A small contrastive image-text model, trained from scratch.
Training: muon at rate 0.0093, 6600 steps.
Rows from block 8 of the image encoder, named by matrix and row number. Rows with one number belong to one neuron. Each number is 500 + 40 x the weight over its row's rms, rounded and kept within 0 to 999. All counts start at 0. Numbers have three digits each. After the name is the row's rms in percent of the matrix's.
# fc1: MLP up (encoder.blocks.8.mlp.fc1.weight, 1024x256), inputs 86-171
# fc2: MLP down (encoder.blocks.8.mlp.fc2.weight, 256x1024, transposed), outputs 86-171
fc1.356 060:472509484463477534517496462490552503464530527476484517496509505495638452468497527501487505436441478547476547532445511514473533497552564486540589514416477488466542489519563542520517556481520485489492473599495569508435533535425459456431435504433523513462498509
fc1.357 080:541501542503512464489468555420495483542451553419534473538493438488476470554459467464517489530489449449546464522498446435481571530465446525454488510524518487540521502472491529406450526538491498519525514529503560582515515450512608507526476573447495490431481475
fc1.358 124:596525522519428552480512605461548469528487483453498474456532495548525507476512536520487518493484521522465537504462523549480478498483497568497500500516520568495497479464510540484543523417512505531546465501491510520485603546525462569470531471539499431555445473
fc1.359 138:541555513550468502510472489514515508427560480532590508505482506537574498563546490520452473504458464461497525515500564532478531553508490485484403499514507601522470400549503505511554434547501479508465565479473499542565479486503483476474470457479567502452517508
fc1.360 101:492446493508475550509479441463509459489505442533501531514532438545506550575493509487501526482515455450520482511474588516523487475469531522501557526444503450490566462485477541478397552491490564533493448540560442475561486450516469502520497500517525567522567491
fc1.361 093:507457495526467486514405488502564480497510463590511493512558510522570488513542507517487483497549548484522495521554453507466491614505465491444465476494468525530462495537472510560549420462522482432491459484494503498555554559480533493574537500490549495516537469
fc1.362 029:572487472506511488544530415529542473457508529478564501518540502472553472525551508492474498474512461473452402532484451466482492568488482486529479526526508548438502512532484425558528471486477482470464573590423516520524477521544538510522561525523546497490480441
fc1.363 087:475420428469540476467600523468454534465562500497507591458538471521466456522498548507492499540533539481494535534407454492445511523509516528515431549561530498515505536480490563450504476499516485521536559514544495506489512483413438511483441576458535552475554521
fc1.364 148:528479469513517528377494508549488498462539546457433531474456481463468544467511500518486567525460535509492450535464475506525450549435540498413414569514470458610527550467461557553561490454531527483495511525430494540512516497473570535389536458490454513487523537
fc1.365 154:537495493585456518513512489538557412472496536528488476489546503587547541579433490512495507519510538483518507467497460484514495472501495493434469543438497494481371555441496528502541462451505581503500561511527449564519509536558453522446526512546535523463382519
fc1.366 107:493433453446510487544533496549497542512513491555471534501559417518517427523529500579513477514424528456477482443530476486490575457523510491491520435489484455518476572437404639535559567452513443536481469462471429417528508426512533469538508540490509514503529494
fc1.367 040:549451521522471514473466533498476562490465481491467588437580584498506446509508578498432454492550509485495519469535431518445498493561416453463535518572536519502542487489504510547518413526528505546511528452470450470552495499495506526422472501561499463573488574
fc1.368 078:505524520528548490505500516526530491451509538452465550552499501565483521491419547570530498500526531496447449507446503488464549571503461571525538562482518508503516489517523495493489486450504538527431439503493461530541498421398513456428460484498497504419530464
fc1.369 095:530514500539470548551462479521556493490535455485547416565498502513535488455497459527500539515500428533540449498489543495495534451489475439461553506548441489504539460463489435500518403553446534513542455514521453503529543541549551423476418519484566536474481538
fc1.370 079:571569486586507475571536576526513502500443520464432477499593457561574444509467524483429493489481480487548479499490507496561490544529554425460528526483470500442476538379434506410520562487459517582493457491520541447495494493457458523526471505448587584521459508
fc1.371 103:439458472504539506527511441487438554532475458547456559509486444515471434459590550483449503521487429467478486410478491456535431548489477453511478511489489576459521479481522566538524509501504522493493424531454495512463543494503533518552472492552499501516467461
fc1.372 082:475500479526451538473513468558511546487581533512449543491528508454496457490517505481522521481520471518618516470460544472509537496469407506470450547501486500546532500509501540526506493500444508483489580443522538473499541425469539546454454517526483566500470559
fc1.373 064:493524446503535461466493478491511463522510535521485434495473486555494554518466496466501486541575484485466489451511473508527552500493501550493441478494520542570469500371497494485478438505528448516494484575543476538491482436490538497525507549508477497486529523
fc1.374 102:477533478530492556472581471604389480541450462501467535537534446503518472456577518521517537486479586551468502493513562549454453478493532518472475522430498563527432512478430508472548518456548507462457446528522522502516498447494508580489533423537487420565507548
fc1.375 131:491467581475506472406460478487502549536431535517490460487517534528504391513441565503558459563512564467495499502521533527567529451559498492539564463413426539500480527477548550448510526474493543502477619491514469448463580543530566488460518489473511479455512441
fc1.376 089:437483456498537434512467542498562539551523572489541407524517454489535479473532473515560487426473480453522521488509442522488454517475502539544487581468491490426475480485492540594530529498491504507499471482405407496552397473552543492496463586516516432518452424
fc1.377 052:471523505497478483543433456523418542479497552482453462547485516480514485391493514506523476472505472502497509518470484527501514522500491522478571517478527513527470493446575553500470468480525495443526468519520535504443538503431539505433546449560521499502443537
fc1.378 053:468527511480476425496503451473473478493468466541526411523539505459509441541492535456550550451463429541527496452537582518462545491539485534471506552504569476487459443525410468541459594544502490574486495487453444443446551524519496568550547494453493426501551464
fc1.379 140:496557508490538517547571484479535466543438516518575499540500504410531470475477455441485485475507440521524498509534556381517547436509526523485520446458524529470495521478525471518457566434464491525558496410526506528518529513552410526462427509507514479519469477
fc1.380 146:544505527480483492522527485414545545531447522522483411515496500412581469494483475458493465528487540456510509475489469492488505462468437487505541499463560472476488461510523529542491491511544479435495434572512525527509472558467522370486513440527472531448453517
fc1.381 084:542518448458469510459547440516516467541539542475553468499495554509425509569490573508502463559508448477498518500449392476487556506521489535492419453560509460460474455531512521511465557441483548519443553532479501477572622417464525540501445472473471478508510564
fc1.382 160:547503525478534431583553571489489570474456449556562524418485530521521523504517450527429468549448481460428499512520517423486499564455525483440478516522494494513455458428517500587488486502459455484504465477559497515507386488539537438486463475462548582518478468
fc1.383 114:534486490478509538435485486477458498513604487527492564536458534499512511506480505477494592502452488526408496489493488470542482468397507551515477545506610495423497573512512498476516440510482486516537523516580516550496463518395543505498549441512502516500511465
fc1.384 063:480537505441493417487592489481516473494508512492553470422487441503454593409441431459464477538528498488492488516502530457514550514560481518448554458483489521491573464451444481504483507554477496499543491512464555543467492520485515574531504447456503525435523495
fc1.385 138:496515503572426511482450438451462519520559500502536510506458553551445452509572449527544468490522473449505541521525514484459459499433496485494472453545492502529460489537540400522499455546540486518465488521448485476597542491525587528518575542527499498527513481
fc1.386 042:459469448488511436519538426551568482520512552473397502439486493385514450546521554408570467512500502496413473440542497522475520537487517570389475533492543550513487505478545472516516541501536527464551545533470529557448505557557487442548495473520510493448524466
fc1.387 060:496512509479499451534559500495555506488494494520505534422473539468505532519428505549500458493514556446531490496480439490470401469502539492418491520462513503446571541531469536480537550490503603465554549513540489516482493540557531537479456532529508464536565478
fc1.388 043:545539476500447517483467529454507503492490538507560455528519552457514496503532524502493466444488444475555419432497477505516547474517522453492448594453518502543497467515537475460531526484518588526524469418501467552456481516517471508470494518484554541491414584
fc1.389 084:560558411424490471467516519476464473542494501503439460457482437512532442518529544509501525440479505565481469502488440491489558553495460496531421467489497409610548512502479546440452532523498506586510476496539494521525510466507463530479573497506510475539450497
fc1.390 109:531492498482473490499498546489502543493540502493476499570408540488492475409501503448494516494500542472510479504530513462440445579531489533515405548474526581496433478513474516472471504489478460480413499518486573528507531435517451480526537526451500596492484552
fc1.391 111:462505479488456492469519569490422491532442488509507497553531486476465479545534511467526432530464502468485501522463566465546463461503486494541578525493517487499412496496491607542559540514474503512494534531505429436467613502499525524457462430449548471505496461
fc1.392 036:429524431509459433474570445486545506523544512415464548529472442493535515523461502479497473475528578486449471488513495512473579496473489490488494502395545465478508442461525513508495564537491487499516523548444531445441501570462423535477463558440547444506464487
fc1.393 159:483567463546553523534499367459447503488536550497511503503519479578469545468362495519453461522500533514519500431518513492500495454566504506472460456533465495495504528532474458524498484544459441511491529578535487519530491527505547504451543535515517479463450492
fc1.394 077:481568502560534527582501510494479531487453511486531473519547448513468510532483620517473485443486507547530502534481527503541536483498569484477540552467551434521448516426424486385478554432539539520523518475490489600492500466465562523469505408444505493512462471
fc1.395 131:516507512514589432522431400500505543524484533552538459497529514461462486489456496533530540526499506535485500441514458545461545515488567466538446508496500532486591516537510550550498463480481437453478433535496521566515550511480478506470484482462430457476522469
fc1.396 048:512545421490580475523471466531494496547537594432531475610538490494515542520525471474511502514539508511499423516433456555485492480564487556477453503495505463526483427483557422505505470528510513431508433517539584517503507523445566500526548547477504517478532500
fc1.397 028:412487481445430573490517496442459480439493540506500536483513467453500504506505564456494484436523463452590500490499555472453555489472457426493525472509482455448468532464484497434457491523534496584481568512450554494493510520556549486476552503543482557464530476
fc1.398 098:518528492516519421577494551508546505456516455549555500461458502487461478477497479540498598580489510496515505529488481471530428413477481478503491551479504476420476518490529499482490470483392530548516494529434497465535492471510495466512514509540502557490516555
fc1.399 143:590493484435497513534567479502479465518583534529495434491456525508525460554499551564545536469506496454494463448509505509461558545574478473474554484525428529540514541505498522471441505454513583496517538517495524449559424500489574438486492508531563525426533499
fc1.400 045:447537532569516572493414458536417458472451420449526513516459564540493460517471539537435547458485452424574609484474495539520495488402525501507448524432465498497502524534485534504479413466519560496471519525482501540478524472535510521461480439516512514531527497
fc1.401 127:491500443554406502481501454523458568519499473497474483497517479552482502477538536407460436477478495494530500468570470548514510519462552577456532497523519467521463458479487522584535473555519440459447501608557489542528527513548500514571479472517601408515519572
fc1.402 171:512472527503512517455538559512531545505503542478494601479452485491526504500433530555473439659545499449469540486451421426506528501484533580474479508507536537473480464549443537466502458496494501442472498447386532465497509472525521487510479498493554548482463475
fc1.403 115:475472436559533484478467446530541475457491444484536486446509470524478591467549509456496481505475519451474491488466522519506414494426546423451509586480488518494578484505528513470564525521497546512563520558413526500514547454505510505481518519462486480400499519
fc1.404 078:446527508513584501446497538467483478507521435498506533475499450485479479459539472486499483442553513505554462535526488545523551420504575482491549515436492512472458482572557535539500521517488533543525577497474509551487496457474520469518446572516487414485428536
fc1.405 040:501484471544513585485494570513411480498519508499485488485535545533446434454544470591536517559484527457492588542449449504495514459543503522492451529532486449586573481446518559483479526495503536497510564547507552553446535501378487517457510530518497483490570507
fc1.406 070:530406472463537519511519552538492524531512475518470445556445525571473462474549475421505564431544529436488520472505503503459511455517528471453544546493516539469542498523492495513484543509497496463551436490497495469511524466450557524517556460425526425509498467
fc1.407 026:488468510526437459489478499456536458468490449462525548499523468466572517419498514491528463507534523458482448436539549505453480479491483539519512482498582490493513553474535430520480487498517543469445483484516496506572459455544515490460472547549563481519410555
fc1.408 077:508487518513488506505486520481458468488370489467482543516520508540490499427499469459551491456474519529511517467526453501588491518562529466518492472421468536457429534485453517484454542515494501636494460506489537543510540525459419501452473479507509544506513543
fc1.409 094:501469545503517506458513492496495425464516454561572540474497503516505446527498507476515523526569448607507552504485492451453459429402524461475554486517504511476506506518490392558482447513539560518490508484528578531491494405497513516547497488528555475520472528
fc1.410 020:532497490550534573473511527487459514554379495466542400484509504518538504532533505502478517542485545480539533496524526528551516451468507470442525489459445532445392558540503560505554500454501418549469471511489526454520519536506468500506532464513475452491507524
fc1.411 063:380472485505424543480445497522493536530494527533456466481487458574530468532576511525538497553468560573524497461557496523474436519432399468469501513498465436609489511520510464488496525463514537442527505605495548533425523533456565525586477433463517470443509527
fc1.412 081:563547447465503547479487482528456523577438503450473468558525474514543438454510535431454437508401472498573482468475492536484516509470422475470400478486479448546546497455413575546541544523469532543513509447471496561529524498501551529444594526480448509567467473
fc1.413 052:572499502438532505521552510483579506469450504487469562525550502496550527520522529423523486548567490465512581519573446476508459538535464533453545510448587506536473442475545538486476529465518536505507456518497438536472504501497504501461454507500484554482557505
fc1.414 106:548497524443536452493461526473521552516552545458489483520454478482511470411485533480495521496470471465502477490431527489501489591513517518419458507482481444537461530472506513542526459502514490541569451482464502535488493486487438577446459565481496436513563458
fc1.415 130:464541411500414426502498502555488558459471504548580528507452486567554521525458497539497537519514474474486499483479544479481444493527518498464522482526489508526493532501459504552513531557484526515453533439410542450550503477501551468500590516521527406443558520
fc1.416 138:492564522437433512494561501534487547535515450498493481544483540489575489509492523514496528454477535543437502480536422517485534461471540479480463508524500626486486482519513504518542532523488539514482460513490458548480552521481510468449477483472480465461451467
fc1.417 157:509517539473524537501423524537471558561388500571529540486470585528545549429462506472532508448557474491508424422503495425536458462436474365523523483415505554503562469495475507513498489537449485522561514437497525434471481504413531458509493544527451483504506490
fc1.418 100:425549492471512535492480550538487501487570511442481412497451471498528549475510493469491497527507538479434519472494466492481510586507489540492519438506433448422471504486537503553521458466445482509424516507528424448518479464503463595545521528503446586566510536
fc1.419 128:544520531563513490524471537462463551473509539485469450500621461538495468565489489463440469525491477499517556474501509454449469483461480493605493497496442450505519526366497491449473508438493506459475573514529515486550535577495529536438445450395496522476521479
fc1.420 169:568410437527413493425499586472479572501494409483514417510522461478491442485490465498510481546518529486436523515525502501388580523508496537490524469477504543507511550541563449402518517546514486463487517515534456486547582495575594463488520504530477520500445486
fc1.421 078:547552480517499521469485479471463508519496449482441535526481487533413532496392469551502492456514436450525513503456553527457494541491550508463479589424543447515478505453496488510544592555487517497589486533528599568530518531486487546469541525549499429525584512
fc1.422 049:543473481425543486497493516516468535484496545515543547518407444513504535411495545543421456456493448407428481461425493498538511539412474525551423512565507439469489561520471485395533517549522478492494498470460468491438511486523471460514498510494499540571545438
fc1.423 077:546467502525493476545548491488499450468508463448437484471511536463574381546483506479469507504490472490457460512475470527496469549502517498501537548440466530451471511593480437585463506465439547462509479460516550539486548543542534478527504565544524393435526459
fc1.424 075:520530491496466513491498483510535469529510523462429480546523557472514441494519586429489442501459569551474469448422496533408498478513536550522495446458520528504502553504539436562510502509509438480552521553587565562460560568542522510518462474488547553502428471
fc1.425 034:502552576441494484433494487499508444480514455471474567484421475570432580503418452461449526528529516483542461466428549450520512498512538473486470492518427478463521469469499447527501539503546469537498502449517471580470548490484461526500482491480482540558517553
fc1.426 047:462555496504539487532527545506506509472516531514496516512514492481508490513524537542463472533490526540482519474479645491505546574426550549525485512465521394501463474419493530446519500448560430505436479493504529503459552578525531545479471513482449515547496523
fc1.427 039:422600529481574461524494488486537501482567504484481482591486497556548495476441451544498510534468458607466520437424467504486566488506473472392434487430439449478495427508500459476492517585508504461445426519565556503488522558507536494520530444478503526452535538
fc1.428 127:487511446534544553526508490487510458487534535508504509552523460487513523498505505379440475445555443464565424449527493513492493479473518464491505506486477504601517456471506478450492525478517523505536470432551510566517492485451568536495541487420476409500480488
fc1.429 146:511534535471491538500432515510513498536516496522563462484515586483483448548534545432452492507494491460501555527412480438511541511557475497582471469472479485430471400546484496501492502497525425543541492499612369549508496456482434483546602554537466489563500478
fc1.430 087:476433557465542477430498505467560536465514460512460480523475564521477469552561528447517467450468505499505525514445558470527488414540525444544480456527482513529432494525513519554495532430530450508471518475468483446532528464522548560460456589507468551462473576
fc2.356 061:451484443504473406548445492448493503545479423433529462495560516458507496492562503534517540503496488478558486507477538512450474512431484523460509505444574460534522549533540519494459501406533516471503558444466504524463510428647486614535492560490461429517510465
fc2.357 088:533488485458572515520512456543481502512600574507504546509548497447497435467541438473453460503531456520523490416559514504429519455527564416471466544532460448467549513425511487604506543466535490472464474537501525548494509503480549514467516497466460500455462464
fc2.358 126:471516526492489488463512512513523522553510479482518482480473621447575376488521543505486469527409494516515536547549523495540480561474541520481477484479468511537479441507519458449553532421550443518530479532554514499532414513510526569463512563510493519529427432
fc2.359 141:484563500548486459535415473491453489518467505541514456539510436494535557498477569487468430499506555521483574477520484514540546535516515489480489477477451461502470504512521469460583451478442571445512643459508469532505522500455478551463533525488465490517507540
fc2.360 094:520518459474503420479526464494554514441565422527442538525534509396539509502467501518476495505440533486488474466458481490493460546575438469478446556510505459527441477535513497489540391485477475546424561492428498537531464494435490434562546494503494415559513524
fc2.361 091:561503434432539436507410456508477523505503419493545488455511513524485507481459530508455424496477482474533521547511516470511607575455471575477502464475473531477445536500455503512489497489523478360464489491528524466496517463491469480449465448556433502474525570
fc2.362 033:496487495527488478551418511493484519538474532553510517543496508490498548569493487468527455487524477507519524509533533499499482489402461501539549455493520474587507577520473449488573464472478482425432461550493567494411397535511586519572452554480485531521435505
fc2.363 094:600525516516480485480453444525523448417502456481462488534452541455418636563531500452540471439451445528538499467536482484485371444528568456515500567523455517572500468498486552475528507480521471530429379565489460542476504469537445531513531517457509508497528519
fc2.364 139:487527499559498508482520515419482487516524494505467564436477488484529479446571483440509469534483506497529545482510515517509469491563450441526499497565477487486496494519541504528472442502469414472491499511547399521477453447527480585579494496484606572497566442
fc2.365 142:450540502448519487536445546513505484493462433473590431542521512557449468445469474529504457586519544495556489458484479480492666601472463464461509508457470505496446524546514462535533476458495546533520454524454472501585515509478525520525433515520506535516520497
fc2.366 110:481489493488509452573432469564521480453558535550536468520488518440519514523510504488501560532515477534449556533529519506454503501532483439421395442434451442475482427516485502479588542506474409556485450486486551437542524476486484533473439549492500421494491478
fc2.367 043:454551497460496521484474470533495526473489498482552490499530504452540476481447501528533539492520546456480520514433503564494478455466531541547495451475486522556460404477514484489424469477501457551479491515483467528516503467544475437481539508509529528428408492
fc2.368 082:579549522482490437516488464469467491506441450508409539441562543513524482529528455478493507520553509531485498455458509458526478402468479499505436472407473476470491484561506500482528466598573492525502468541440497482483534516467448540529458550490516473542468533
fc2.369 102:518501546471516530498477487477514507503527543453454496497538592446500445556517528471498500478543473428467490442488463539575562484517443532444480533466541468480483528460530527570463500458439465520524476529544580469592537484472512463484573530552479493454568525
fc2.370 080:478547565425573447508473461526488494565510594522419527534466517454496470571431541497481504487570491492530522563486501493474576620513487502477480460528482463486490488484552456550541493491512452513462450524520519467577473518429535486459533480464490499493572479
fc2.371 105:493455433490545512489522486513455447509533465518508539539534458434528521517514520527505497552535583461468525564409496496486489422492502578466536463424458505443527459497571531428530456503525569531470464481468503582472542426561498498480409449508530465508496539
fc2.372 084:444539434476420522499480554432490541529462566512438480502499518507471540544518471529555590420490544488466510446477474504515476450475527477428540447493530502461450467458508574518557556541472496483425549392502511514465497557448575503508512510536507570491539511
fc2.373 072:482504427456519521506562483505498537545481432527557585499543484502535451564541495471445464513547495551509525492538505446467443412460488445500458496528473451537542486509545444509542567571523519513503481445516516513543548498451577524468498476524498467493541587
fc2.374 110:537452490563456465480504609458562558437567503535451499476559471441500510562510491500500489525461510492471452524492536530550469557470470485466518463449565524470521528489536515435439532536482476517540471526480486561475525476458552510526484408525443527455510480
fc2.375 138:550400431515483560532520467500445471519457539498518500489471563484567458540533534417496513517498522591518469532510502478514494440458526525464511426500439509524437549485517469504488500521537412548583493507453481523480490542527480513481505537480485484510443522
fc2.376 085:543445475453491503411440467535495510539498514567552553472508474495490478511524524565522502458536522472542475510497530556530427573491467533478520605446506508502532445555441423497503496502488528406482486495449542511520441494526527468542443560469520547526463431
fc2.377 057:461451522506548532494508492475489482565557499475509527465456518445505429529505451522417554456500531399506515499472503536477459478479517479496528533392548528517525498470507461528477473557497541465495518455425506561513514459479424467499498499518510508520488452
fc2.378 055:459534608512580497473632536513476483555541573524513467444432483561505478511503522635493459524478506505456424468474504506437531454497547525581515462615452418566483483473454527502534522452472557502498578471501493496500485495536465470496528537499521486490444567
fc2.379 136:447543502456482468467498479406390452564541496565576485586561518507481475518474462463476551434536464476457450560490469566531506507456545498498520466452518491536510488522504495520478505424505513591457512541527562545564503507514475514533472462608565508488439456
fc2.380 133:434521494432549642483504516513506449454537506504460532509528500456486490485510474488403509527558530432523500524509496474492486470440550474527448534497462510521576513447517542516510493477546513568456491524500496481482508542495555466499505497546412537504545467
fc2.381 087:514530531513523520480460595499514432514478501516516509475518508493492545492476557538396448543486463495435512507477502464471528494550473549493569519561519411446423506469493497478525490467544455500528471494498493534488558490477471465591478558455452531503419551
fc2.382 152:510519508582438513500461537504449518517479442431466537490387435514453496519519497521519513515464475492476502479545545555501515341563463546507518498390541470458488520531514527437422533517495453491607502470534526524437461532533510498564530544490513588487516522
fc2.383 112:500514418457498490447500427488576622542488492498508496473459466528455521459558476536532499583468454553524536512489479477475526486526574481537519480557546570537501487460499556421498449494498537410476473495520499429567494487539490505517438492496469579512565455
fc2.384 060:448525488496537528522512489494578465501534545519432534556499537548599401532516483508438472498520508505469497521540521448426447516453487496480506483549407425478540488489479518405492498513516442530528470505494433545565522455485511438498453465528500554465475466
fc2.385 139:459519469514528429498485546454470526521482530503508463525547500496469506484553502452470585554420494510570474465484479492510448545464506493539517497503529471435429514549467567549495333518500474472456460481489542516432603446436482445542412512482485493522484472
fc2.386 048:522474488425452442534511465555545526446478464520449508521499508530527468506483494460430459545506505484574455470505528499484560544514599509470475560504423453522489559502547446445556543451526521553420448560444480457481535456470475490462486575500467539586474521
fc2.387 062:517503538585485480517493535434463534460472512585449556522591496522515528545480545502509557552487503464544463407535507467472521477457452483449437483487475448538540585498488542556478485521420411466426483522474479496465391463510488478483460560504483500458486452
fc2.388 047:474506554486547490548417435479457510535536441480512405490617535514493430510499581527516490458508558490517492472504543501469529480563470465518468538474546514574466497438536474581449554516558486540487480500425456563531462502531495540515564465519556434437509452
fc2.389 087:545513527475578514508557465477490517485473464450491484574461555504557528487473444446545562445506529524530483497479543463458483471480562522458481525473501426506506565519525476476474549555467551468553527476464493480537447536502565622457473515395473477552455467
fc2.390 105:513424558486543547555472468502460504554446505454520446477497572503513471496496516474518441496564515510528473434536532498479456448559416475453535486444526426454440480477495430549457527525540480487438534541461469535463504480420505507531549523509509478470487508
fc2.391 117:482538551511525435559453538500538470465552459484506494514466502457542498446485407471532547567466419477458460513446464496532401464555562554515464514565539502517476536547492518475556522541504469501447487534493534531452454527537500495469473517466483498513485473
fc2.392 041:585543542454485503514515538522489521525528512492541478547518507542482442495507470503479435557513456501470502504504558532410536443484492445462554463572567551475503571491512534526536545514474521542466457470438504471516536524594464577563486485498479484529562464
fc2.393 162:498491515520571490523459501582443456486475562483535509486528478465594502505550522542552501452476506546512499510456472475457445430448467469520501523497444496471543535471391491564458450534476459490550538442553568453484515601497447528467569534456500485524527439
fc2.394 079:414521523454484529526502480526465509458494401523550518507459507412524457543506500465500520501535518477520529493517536443589475539547489495423448484528530623478449584486587486542517472529486514520464528522457496393508502482433512493524466397515490456476524542
fc2.395 128:544410483488520509539521510553482422517528545555483507511511499503512525542542430485477519545541528436546472495470556525526516504479429506481517491529494480450490524513531435530492463512546529450471589487462483454464471480521499477467550456499506536474459545
fc2.396 052:475469489498596513458533494531480547523591452509523540466530488503491485480477538481530440470467506480574505506489463533567553427486464480540544473546443527494522491468503449465547457469528440436483447544558527496463468536501478495549527583439511465535493515
fc2.397 030:449457470550486443556464494467431445474504497552475514525455431477455504482507529528533547554442497516397496472534467492530523520446534474477578509517587592570538495573420474547494529477512497525548503465480512562571520519508491491549547555499510498551578457
fc2.398 100:512532552494522437538496482478510482476548485495513462479568459538408452480551500570494513473507557427508569504486566522533504494493522477450541403504465429479495545532531475379487508448519496453509466537535488514479529497463422561469494535498582467529425585
fc2.399 128:491435496509505456500456520562500508483568531574511474504534452393471516568539402524465496508478476480505495404504519549510464475450447464470530576549483481526618419488533483514493466542554473507480552565500543483490561479568521439500525537507440501506503572
fc2.400 047:535387512454518577468474484515475506521465566530525413493544520480557522441531454472476502540514544432461435416470457527516538568466476493482501554513502508493422592529496462491459608417540485508499431482429442468539510552521499481471436476497489561511546411
fc2.401 132:537510443550482459550587533532450454536484468538497509491522509511485476571497525488492492594472555540478514486462564543423440506462474496436536475552509517419534562521473374434518468468482529532518478461411524518491546582492472498510543468544446434447470467
fc2.402 172:604479453458566503516548493527442389508532452447465474496468598522466475450504515478519494554518519481499463482488515488533445514514478526485514494508531534486590541504475529489376478556470483520421484497572537462502496538466528474562468481527529558531486625
fc2.403 115:504456513473515499503575521520541525491505531516508524510469551504538483490512524536480488448461547476476411472530542498434528468471528441429567492489511535490527438515533505528578533437455547507468492548485522456486444508488529544492558506547527496482467536
fc2.404 082:458496499411443489532494546494500516513473542514551445440529523445482515509544482536519546564553482506387517467467510431504529452548523510482522546510543562517483438517545520559535464418507540508547472463487476516543471435521503516485501475487552483482552512
fc2.405 047:563546494543477579488424419484560561497462470520580427509469480502472484505513492438494446483467495582578499504569571517484535510493550499453470569549530544514477444547505471477534478510447524501535505450478450545508523451492547542511560576505478560487511513
fc2.406 074:496418533513500474529530532475560510512545510526492505481464469482473500507544480541430516490515505491489474475519557489451503452529572423496518484480480524468487401448498489519583540431499505439511444508593524550526454478507554462507548563517474476572499483
fc2.407 028:471541549464472470462548483486532519479490421525456531529459503483490492528484527513460489463507556540492420507505482564517564463467491528517463499431430541503570472497514496492512440442556516466461515475466580578460470460451527537536494472537527445573482440
fc2.408 076:497540506548528467525530549541504466498530546449468510470538453368496485504509437483583510484482408521512485504449474452482557564507470520552488547436482461407529568490554472482475508442472495587500565473524469527544505493496572522539530490487529466443518495
fc2.409 092:498531503481477459440536485500446498487485494533518461439531525481401490423471510527530513527476454528567474493533492480494567461467538553568531516408454540445485484524492468500519517471506532488513500453535520476472488470481464450545523435532497493540508512
fc2.410 022:462437497487486469489524572505511486506621510479588554449502422477479571482552461485474533508533472564505572536532511474525534540514515528496457513469534484468471533487434458461476432483448504512554461551508473474493563508450530494520517408469418456440450529
fc2.411 072:546466458491440521423471486477465505444523482520523487561505492509547510451464499428581475470416514502540526470480500438529490511453469467435499545535526520602484468464539487508488507532549502507542548498476526555473514519446525503518482572489442483522524570
fc2.412 086:469546462470462457413483508495503492517464577521504465503549580467504493551502487525545583493519466506512569507502543468494487540512553461500542535481499494478523513427459481429541517489526514488493513515410487535570475536478496536540532486448452491497478517
fc2.413 055:547511477480543460437464479498400461440453469457574455512461530510545459489527473451451499511525461522414456506518480553546403461519538525493432419544479417501494430480535490481470486487511484440550493505483546473491515451542460466462446532425468429520479542
fc2.414 106:513515560545521546524563479589587483526498491520493466507508428482542551501459583506506506501487492543518512484461538510489483545458455519516515610516508475464507507478506442455505519474472465549537533479437493493499420566528520478556513456468531479509450465
fc2.415 114:505531535504519524520480553463519416560516507514516502478582505502539471462465513471458521460507585546509504463494502467488400484444522564436528542513465547509490491457553461557515446571538479519500561471469484508524421491551423516487584517441485470422442571
fc2.416 135:442415528531528525465538520482542508533527448523515531555434521419515529499471466495385463475463527514530499471500548506520475537516510442408486480394533506468514510471470434443565459484561557451543518602528531526507506421533447446456430447569434484525500502
fc2.417 149:511528570527493453553539534535508456454511576477442500455534509483493562649456453451506480488511559516512497481475456525536495478546448528453439472510533502470548538592544452497530532434545472458526562577513521432457433484467479539554443494499514504551479492
fc2.418 094:479592478468473532523467551485488503482491495435434464476492459514549556465483435492378521530523463467521493594490518520525506482483514529462385491454459544494438528469451511422471476566520498496519474507524475545466538472488530450410538545579462533421499482
fc2.419 124:442503434431511552524471510484564474517557482561509430507562598482539483500529514531530471514489523505563467441498467550440573587456494502511472537506540472483503507445472460530530547569523490468503507514503507536513493502428504527519518490520489454485450478
fc2.420 165:494556476578506455416454444521497579470558523452537572598501474423515502561540492454520438450622516516499464486508546547555563481475540529517473472455527555538521467529467498497636539483534510480555545501449498506486513558448534556496500498535496460458470511
fc2.421 073:519501478552512540508425506564564417506555489466530470502463427510498525510506536518524431521519511559478480486525490436483551510463448488528497569516548559474506500480488494526482521500521536500538446471483477516451479494554543524454427485506463503604541462
fc2.422 056:531460492482511541532395524536431581457490463535473461509435468484508483486478556389519423442478458505454512526535500422502532533467492445440560477500509529493450507499506468512515626516472526535480481525522541506509469501475479535555453482552503461493473516
fc2.423 079:410513521495554501461494523403508461504420495501468530521500496512543446474465497494580484476496508483551521391551510483494453521478514485522488497516551470577568528452466517549532464481527529437460530520432501515542469498552579547485415530521521496545454535
fc2.424 080:492503493455445550532484550543532531467482438498445502566562523503484433540544564459482503474509484540525531438509509438469532533541522467506493514499565476555530489540509509488502493505549525495532413464558490470496545530485505497549531481499515506507545535
fc2.425 036:483505443488465467533511507526522500543520452551490531488594504523471482489591504503417488503499470493423519501495490474506458516496513479541487448490508487486484514494484482475502537564560514506460538440468498506617533485491495513487526489505518494487497540
fc2.426 051:440539494593516483548503481490494514508453462447513524437528487489480487486442405481443475488525506499521522487528523503534479454507458433448515494476457534490548570537514521526498594523451521532464407462462481436534501450531503534506444505458473476467544437
fc2.427 040:446536505492521578435506569467480433543532511503555490461501476585505458461506457516481460447482520466521562565517485525507558563572579542519487488454524484452467572467549521472425472566501496466453471451481484552495502450475428510566489460547527472447547502
fc2.428 131:512503497470514495549491489479420512555503473535501492481555504480536428521442548451532492378484486425487459551488479550477515476547525450509500482470528610533569450579506478512523456540560466443484498516486489508468469451511459462474453510587568437444479441
fc2.429 131:431534490509491508525511483514514517435515503551518462399502505470460503502506489575527420498527535455522477489453453535499453468507421488579465502519535559473459477526547493454440441467430529545484460539540500526458488552470523543561453557492532417433496515
fc2.430 083:512517538529500513497485534514536482468446471457439431434550574522476483487490486573472492484518531538440544540473526478521451473448507432533484512547517488518459513507466540504533455469581548468556452554492467516486460454511492474554459472449467512485522519